config = dict(
    encoder_arch='repvgg',
    encoder_stem='single',
    encoder_widths=[48, 64, 96, 160],
    text_encoder_positions='rope',
    beta1=0.95,
    steps=8200,
)
Rows from block 6 of the image encoder, named by matrix and row number. Each number is 128 + 32 x the weight over its row's rms, rounded and kept within 0 to 255. All counts start at 0. Numbers have three digits each. After the name is the row's rms in percent of the matrix's.
# c3: 3x3 conv (encoder.blocks.6.c3.weight, 96x96x3x3), inputs 72-80, a 3x3 kernel for each
c3.0 098:093169062102146165191118153039057072125136121185135158154091099136110111173161157124077106136147107129155097107083082158144153159114111140186119128150177121141113071072110136129136167160120136095114138138125152133166118138172125066117144125150
c3.1 099:125098178159117106106123139073109117081110074068169070112150118115141136137164126132129148155125160109075110130125133169162175220199237109117118103127121132129132177126144198169147181169165116162149125124131114104124122171045097066124108185133
c3.2 098:116133183095150132153136138071094120115141090160075143086053059153121136190127131099125132156127158145122072162130130192145132154183142102089079075103094122133123133106149139082152115098090152134152077132118197148126084109161056110093119082109
c3.3 100:087157120141147127111125141069086083100127098097052135157163127196149137136123130153147152099140115139161136146094106125121132194182159142120112137107148100099129190144121208157112198177102102054082147106127139132131083077098095098133135161139
c3.4 103:154105159116137137139112142122119126122135091128074118061037076134111118144100108126092125167133147160130066144091125195134126157157138098073069082077061100093096139145170174134135125115117095137128104124090173170143071131149000103054144112085
c3.5 103:110127107103143151081140128177108178155098193180085205133119124126138149112143144156163132176131106189139117131112134184137147097106089105122116126132156138154121071188093085147096071138077154122126119140124127144105141129120107121118122087119
c3.6 101:135102108078130085142139123072142116134161145084162114091049078120066066133136126149092115156141162161146150110134100100120118157143149122104071146159078085135071178046147178103148170120162100124126097126120120128130106165094094105126157061146
c3.7 099:138111132093115123102136140133164124140126147162143139123084120120066128075081115102162122166135161092159095121073116163141110099098117125106127099111094128122138167132166167140172069105136110130123109095110169119137170143201160125137100127097
c3.8 099:148134131157101134140147138113144107142149129096129098135114132124114114108116098184008172197181120135139114160114069115149118082075118153139131103136132084063107137102143152137124135093119104075079146103105189136178101144163085078120115121110
c3.9 113:137128144122099091133111101168105189130118078075117103103106151110118130128132065189107124111165131087073042120108100152109081138085083120133132114150140143111081165128171159081174116103092117136139078116108130120087159147152110076061122109109
c3.10 101:134111105142147135139133142110139082103092098131151127130101072194154186192124147110164141166165139075114144172127137188152173174142121124114093137134096116111092155151153184133135147126132145120120088128083121165151083092093057122053160130135
c3.11 096:056145141089145116098079116090075159105124133066021106159165154080131151123114126094102091113150105119113093131139154155144149141146117078085108105119134123132122125169131119152126086112084112133145117148127126118108153158142142114129135143146
c3.12 101:154164044168155102130136131153147112161156158147171124149181124125107033090125099185053182101161080144186171154177120130139109149127171172147102135116106088116113095051125124112148161117100101158114124160122100133110080127171102144116070084135
c3.13 096:088134154051117095092108116059124088125191112081174076152100098124143108122128105181134154156139183156125153117145107154100071107132146164140131134122106165129144213091189223086241193147169139145142109108151138095096101114100138135094139119111
c3.14 099:100155144123160116108125117026137106048112031119104166146123140153137160136169171136125152110136134135078068086124149185163119132165110134126108171149148138128106145097150170144159179108115114132132128134146083093133060088112082101145188166179
c3.15 096:130156188122135125132134149091119132093090106117105156126136112206170147153147094164124099090076122167138151142130084088096122152187136172107075088028007076062082122132101176152088210176135144120110087126134120081078094108159102126153116104173
c3.16 100:113097173117134143125129140083058100132134137126096141104108108124097112113116110111085044157120150176157097154114113125126146117135160143159142102141120133138137134091143187129150143115136083063110141073088150094156095092130072070111146118076
c3.17 098:128145125072134121086156093104114123127189118177084091099131157166124147144161103118176083113144105146155112063082097189153086148161099111124090121133137127174161214122152199157187166124124154173110100149156148125110141142117043087064174081159
c3.18 089:130124187116086146105149129104087126104080117130119117136120145151149148127128120102141041091068145126155028116109173156094125113175161118163110129148138149116145066106158062129122158076067133104150088140100098070137153093096109109147151102102
c3.19 098:129157160130146135129136134099088085076117053077055096134128137145142134163134147143156172106126157135152200111121138112109110172145133140131134182166184136175179151168127119134122098124094084101095059102117084127135094088136079123082123148157
c3.20 100:121119138076131084116117134114074102057143067076073063114155144112127149142155139109145119098141122144108145111121139159123126169176172064062091114106113083129110163138148184157147172166158118148135093155142089130153145169114081129108133124135
c3.21 096:152126135113061089090096147095198122105144115110138126217057115085055075053070137156129133099114177122157112105117105100104094100079108108092128133103096127113138140117122191098161099121105152109126199080144097079142176224160178134099167153090
c3.22 100:124177119110153173146092122138157131154135143146075123161132137195165176179143131104134131183161132125140094154093107182148118156134102104124074116113077097128106171156165190135147138101101141125112150113028137164138145061139072090018160095121
c3.23 098:098170085108142105137125136079126063094126046161151070116123140108139141117155136135131061100152122069086110105141135092117151110161206078165124115118088151111127097098072135147081129123117141159141157133123101120110135090173167093145145156115
c3.24 102:095163101031125064153116109102136120069107094140093158074055113073057098093073078162104133096129128137071073143083105159118140156152136119111079141078030089112092120115103114135152103165124118142143064148137120137137161139164094124082158156123
c3.25 103:164150089032091132117089064102126084061107152132058102180152090097118077148136041122173073136098129095133101132090129138153116113133151109074060119072074081075080124102106127118072166162119143147122086086105135094090118128123156136129113107095
c3.26 101:107128116110115128055109137139128150157149146117069155135153175172164188183163153093131147161169163141122118181136158175124092141117120124137128106133139078089103166151166136157147124122141154156142086066030139125155169095175104174103108066089
c3.27 100:097138120098096137159122048054150128091138206136107122173166132117118085142111086178124084117141096094127152170162140155133153118120112135153124149090133118111099154141103134112166130151111181176131164134146093126131071083164150177125160100074
c3.28 100:156092105139123146175104157132123151127141099191121106114106064122104110185148087088116107156104123127152123124147130150119091131171165116101086103121072158130157116112155177141117169142132146144049151164138131133138177165058123147140142117072
c3.29 102:129085130156134089095142163088115085159159136075111157107038118097108129124092153092119092148131117153137091098132138109095145122116149071095143064121103077131147119094089130138093159154094114102096141125115102127141157165097142127138127157107
c3.30 102:125153098125149094151133134069112099138162109105172123080104087102078057105077083170100139118151137150095107118128137129128163151133198129093087102077065144157140175064138187115144165135148126137155141140139135144131118137143116111127117146162
c3.31 100:121156178115142158155129137134124139128120143168102155115109121201156174204141138110168142185157121130112128176136124183141134199171136106123083123110099100106086141154171156130163131131133144125091118102036123163142105033089051087034144105126
c3.32 099:102165147136167155127152135117128119148177123151099139117126155163150142126109148135148147114120127146147188041061061121154130195206143124148137145149148120170165159131136148120159129072103134103126147129107137182159156065172127106088114121144
c3.33 103:104121129034177069098135115108117112103173072082112091130118134143135122111118147091178105129077126068106216136117066150104128119090171094112123089128120129113126168131121195089174149129142118085127147137156139118154141121096119098055138097146
c3.34 099:164111120095124032135121118103129092115144105138189141072097140107139125101103123147113142150136133149131164138117125103133143130145158151124116123147118126130127161089163141111146159153156111139138114123140135131163074113139082139187099136114
c3.35 097:152134167130081107093103141122116184144078119065143084167140141133065083124118059168129154073159096063080170116148133165092127099100058134126144111110114145094097117106136099071118127089117124135157069125154115123111150191151109025163162156169
c3.36 101:142084098137142165157150130122016092140155109162078137122153121162138145137130142125128147173058114155155122131080051138126110148157143166145151143146149144126149133134095124140058165157116160103065108151115099141103088118093103108105117157118
c3.37 103:131092197095064103085149112112084073127120129108123145144144086128103072130132121090168017136078059108124090111115112124135089117153113134134095133125086113102112139146111137144113188147073160150115101122132151123098078127071129139099123103093
c3.38 104:125108105140112091133142154129135093164165140144182069084107101090106106085108106139126139127131145135106093114130099124136115143126139127169138124152133156158185136032105146107103128146138129162146116133161127137115143142101148118111148180092
c3.39 104:111170099145138120140121138109097115135156154069084026095157159140127130154136114154138130103136129167113169096130139128140127203211213111100110128116136074139123236106224189142173189125181132100087083130129160122132135173119029119090098106080
c3.40 108:076152122084162112101087118127121145128139108128116098158105129150138097135131117095137121145096119134097082127118083149108129101052136091082094077093089138090064107176129130071053118085054133107133157154089145147100138096142157076092149115122
c3.41 102:089096157121086139099118110157101134138080135140101158107102098106083135147155121121125079107146125104142016136112158131114104154163150108137113089132118122107124080112134120152113175145108119115122038071056100081103121121143073133106106070084
c3.42 099:166125097129126120146138138154073069125134117141148125071097137098127147098135133193150140099143147175080073067124147114128157154175184089128106114122136099145110191089158159137148166112133166155150115139137132123158125138150073125103120113167
c3.43 099:043059181079175061127148110084003153088113098104094173124145110112082078147104117149195083118097086174099249119115045146131144110108132149175128155175126167157102055123106085151172131087127134109112119160128112129125084184097065134100158087144
c3.44 098:105089152096087144081132128106090124137119148146121163129105113080056110094079069153152085116148097188110072123102147130064127149148134100122139079111097119109086152168112092147103110130143098084123047084115179098100065086091138091137135092114
c3.45 100:105157119201099163120160139116146121191095162110082173121173122140089129135143168121080116120171108133132151094108154178121177119176107098112137114126119138157120122105091152193114115166128107105129188157132130120125088162073126105140083145097
c3.46 100:139081144180117186160127138116077135159087110118073147109124086165100155144130130114147170179143117111136062174113117193164151127168182144140106125117136098082113163147172128128151145092091154126125121109085163165138086105082115139060137145090
c3.47 105:089143033025117155198151127107161112069101154154172124109073112092122131130131122102020170147101074094149131126103088110172145153070130081102113036073118067128136124084115088123081114131157108102143172108165114085167066097125172103122153113140
c3.48 105:116137141134151122149102065130084166121158125126121021137101163127116134135147138105196089158100110106155152124079044131099114145090152123120137125149131126135142142137195134135170139098080147141134106174105096108071147155116132060130135119034
c3.49 099:107118124118124115140112131070053094118139103093163108083150131117142135093135119166144153138123130162073108095152101133146150167175188087118144135155157136183154178091151177144147195138159153158158145154162188158165111143126103108106136150136
c3.50 092:098174082132156124141144136076130065112125122054104099149128104172164090163156093135114187144141092144222147125135118125145143130132136162159110187179157162163146125148150086086133116110073092123115115166179108155150117070161121140113159126112
c3.51 100:092138126236141095178161143070106100178101072156122122136110089148107135141115147070126144102161133115126096115134109153127152157129117135104121147111144153131142088117095093128131115179168093116090144118148149170105044104086109132096118135153
c3.52 101:130085195115064112129148142144122177134087145134128169138092113029068100052077113136146134101147112125093062099092103117116133088114116054062139090104151122122136075175109105167105032078057131132177120131163109074118140164124136103133126166184
c3.53 095:105100144080110125116133147105072137081122087130159068129115129085129147140123092069176132147139109126116107140136128147135148174129170074067120082113124124140143092159122138148111159144133138169149139183129154131137214170078130101135188178109
c3.54 099:159126113129147101132144160071084093128113047137183118125133085186156141187157151137074153142118140102098097120110121167150133135155144186129118106115073167122117108019086133111102166145142174156146155134146145130120118131114099110117110149114
c3.55 105:128164146082154132089144134131122143127159120130063147101094145152141162142114112086158105148136151118156059148084135177146127180168152097105084071088078106128100156128162150135156126149145095097111044093072165177142115043183075082083112066150
c3.56 096:063142096112124127165146152115124117131140172135147162121140100135098126132147124193118111101110078172085136072107114104127164151145109176139117158154128066167136206112128149186115151181145106134137081146151096130125056186169039163118066092190
c3.57 100:177112166168099109212093213147090125104037124169071160088080076061102136129118166125129037113136074115153027128126142113069099152202132108098129102124137155163148121075131135092135147166131130135154121130111180165117109153110102121113051099065
c3.58 099:128140061120125151093141115072136133124161168055121119139122115111072128128129159117090176179131042095145179069081120114122168101086113080105105061091151099148134146150084103096098073134165152131134122118152146144145099143155147088149104105137
c3.59 099:143155095131114074126121182115103102148172091105106072116136154141121128116140148155088161118166123142108082138138096147110123165168194156133146109113146119140109199072173206125200216167169173143107110132142122127132129130177109117088146120044
c3.60 087:095075184138066155126134143104100129109063141118147133069112093100100170138140123152115026076096094138173027108072151095099178144160134107174144130153137129140142143108122107129087126119133091103131120109105137108059135078122095150123067105105
c3.61 098:135107195109113147128138130082059120169123140104132108133158136108142150131171121124157063123124138127117035123117145111142162111143146109133166105152131170162116119122100170154124114100092102156127109153151062059106102157134125114107128184140
c3.62 098:106138170135132149127102124091069146138122107156085105140160111206140109172138120135099118140062100152159127136147103115122146117131142180104118119095057125091082122140145149150100150131168170109107123075102065063089128126113118098158101094117
c3.63 102:103188161100177119149161113142138179094158097138061135135149126154127168157165128145193125156161146124128147067116178167161184162138171113106134132136137119117075076168134122159126086148172068129101072136107138108097126109149075121123106064159
c3.64 128:079084149101107067128144112066098135100132066108147127110118096129099087115122091101145068133092092100119094059041092132147147131124109134117091122121076097101117109115083097086084118118112153132112141116102129120096092143129137112085149110105
c3.65 102:133105145124133152119116120069062124132156104115081089054067140084057125065041111108117120136141170149107192156140121135124130149129158140128126094114122108104114092096151124087122144119153038066149168114088180175146101064103084123118134069114
c3.66 097:178097150162083120104127120169082149115059046111098085076101150142135124130112125220145126119147118171126127116142136187130118199189143135150145108112133101098117136141165154143072201202141133129134130088128123143136112083086064142111088106090
c3.67 098:133119117034120036098132119058106103078148093080154182108098078062100056087094052180136150104101172154067122110159131139127141115126147111077132109118105159139120189126133169110161138137157166157133156147150152132157088107114164114151129137215
c3.68 098:165120110003116139161116099175144139078110183154142140204106113105146051137135106137167102165145122127138130090102117070138066136145134136160140135116131137116135069070122132142075156128091095159178130127148119108150213081136182167149152131160
c3.69 095:090117162111135122122096125103079154111087146113035131166159150142143138110116106129121073109115067124097097115143147154128145117125135085105130128128145108149122104164095108145102094124106101116139095145137121139142139157124167138119155137146
c3.70 099:102135131109120107125132164058011141108101074095066135135173121148126126157110144110082133138107120189164140129134099101148142187210161136123129125102161121107080153148141158163091216188153092071059135155067094096088106085157052145115097135139
c3.71 098:059112149115115133148108125110047117099095130096039140137151175100121128076102117155121089158120082139102114114136117169142164136137150087103131124132139075141137118163113117164111110145115087129153059149154108125171137133133093116143157128170
c3.72 109:044120138021180092092157128086112094100154064108142116099097116115098094109097117088185075098094115102122181099128070134081114135020131098097090082123099109132118127087087102069130113079128102101106079148136128103139133139097153132059151131158
c3.73 098:051162106114130133113153116089143112108153125108100080108115163159136151129145150135201133122162131171113223111122119189126115203189182143130073136149115092171152253130212219074230182113175113123125074157145169151165146102148105109088151133168
c3.74 096:111095192144117108152133146131072159131075135120133158047123124092104145090102099123146051100131140139137044093086120108104131159186152116138148143139137105093144139187146150168129156106081124113200115103100140113116079056101103072154120177146
c3.75 104:158139136121106090136099047133109154124092058130098134134125150110133106145110089135114163107162107058008094128138106116128095173109110122128122121117112151115070097147130124145117122135146154139176149118118149157154118107144130123110149092138
c3.76 103:142135110045123066140119112103137119092051079131137145143085096112154179141164135095095145147142139070135104153098119123121143139145157096118117093118073139124131109070112108136120123126119120135171134136118118137141087145079118116099119124131
c3.77 097:091133159119129129124135128068079058068115067077099114112136144121136114133127110121164140082100119105147108104123116095116136164166161144189166204199213143154188146149150108120108091105083068107124100146147134154141083071110088158094125154121
c3.78 100:118121165127111176104135159124107134135118145104115161167164144188131196161153134109151097146132138139167068131097159172132157181181136113108091116097100098077094189170146189171170201147148109081068119093074127074125089067146038086055110063107
c3.79 098:082166112130150098089116131095107112136146100128122140134116167141145130087164142159158117080151126116090114135139166191131152183169135126168140131136151124148096216094162176104163174158157076134104067123143102131154089114118104096105131164174
c3.80 100:146092149107102111192131125130077133093057167195132134112182123121075165051134131131174034093108055102144095143118145085101122112167150167176142124127145102162155124133131129156104165163139133127087078160104104117132097044088041111055165010105
c3.81 103:105136116094154059127197114077113107060127063134134118104119142043104108075091116154115114106148150147043081109154147106113157116128173101112143130116121090140115123120088180123173195151163132164122086142119110136133084158153099142060104010189
c3.82 099:078161123124121137108183128115196120162121190119110154126136153103066156080074102095121135126065203135093091087123183148130177094135121133156172065116159118113129098166160116184145105150102132108137131084159121159099091134167092122146096075157
c3.83 097:114118143059131040166139132101085131137105062101099120183088094141099113145122118137106122118113127092160100144101112157157165131175174125142102147154089125137109195109130073097105094055109071137129147086082184164130112088119123062101168115146
c3.84 104:100121149080108174148103131119123151122128148166116149155159149180139157165156116122139108161143099168124078056084113145174112185165170138126096135139133135157146181133147183149180150128141114096073155120097176158150173071163117148085125115152
c3.85 097:061138138043171113130157135103145136020124071138146153122121103138175080145141151160075177080157105150071225126153044115143140126107108125147075188093071140148094147130107116115137112110135155171174111151152082156103118108152112129072149087121
c3.86 104:138097186111130083127109107146090182134106137142098094138132134077115104077097106112147052108172165052127038117132094126092090083109096108145135130128154146122133109131116053153095046106072134143153090119114072105078140150143107106117078106110
c3.87 096:155163163142145158101138131089125111101121079110122105144160096216125118105101103140102151099094128151170132130124142105120146161159192126063055051038023089060083180127156199165179208166185159086034122101126140126163096122137081087126162126110
c3.88 098:137134145142097125187131203117142121117100143179096198138137114107132149176134198093141084090113100152077157146187180164041148163182146106090106110112122117107118136171082128152136141126172146112146147126144145103179084195130103100170154141123
c3.89 098:088143154093150119151106103122092145090125059176096109158165117114147171115116117094144119147121107096121129133143114160155155168144161044070111076082091096129144134144077135145090160150122143155129136159140141138159193109075121149105169088145
c3.90 099:148143135116123111126111145069139102114180075108154118126098119142146116180137120163097198140139181189079097117150069148113151159152149145098097123129106189166165210061182208097195167107120173178144137152127161150101118136135108109127106122119
c3.91 100:119107157068185102113142147097054153097135126106096118191120138097101081135135120072140068120103078105155162123130126165141169137137184106118131099118102136115060113191097125155114135148122118141128143168126156145127146173077121062107135135140
c3.92 097:095132132116113122174126139047049076102138062096126112112162149135157179155156137138130127149124129150091098115109104158158174219194186107111112140147140149173150161108144172149154171161165136150158134144146135124162129173151066077088108156149
c3.93 094:102133116081147120122140120063053091102128083076126100124149144119164158117163140124128123135142112153095102097115113150157158173173199110126105149145135144159137161140145182177150177175166120153161134165157122130150118155136090087113126153139
c3.94 095:145128160160145146199130134104050113131112100187106131079090147096090131157128118125122060112116097164160120127134098118108136138156148132148102131161142107116106091098106062118159113097134121123134153138107169142194093127168082087150096072104
c3.95 099:149114130140137174166125152133084094149138137159127156098110117154140153188124145079139118165130139183184134145082088171148145141147157132106074103091074105117080136165153166116158109114127140113096161121056163169145127091112053131082133097111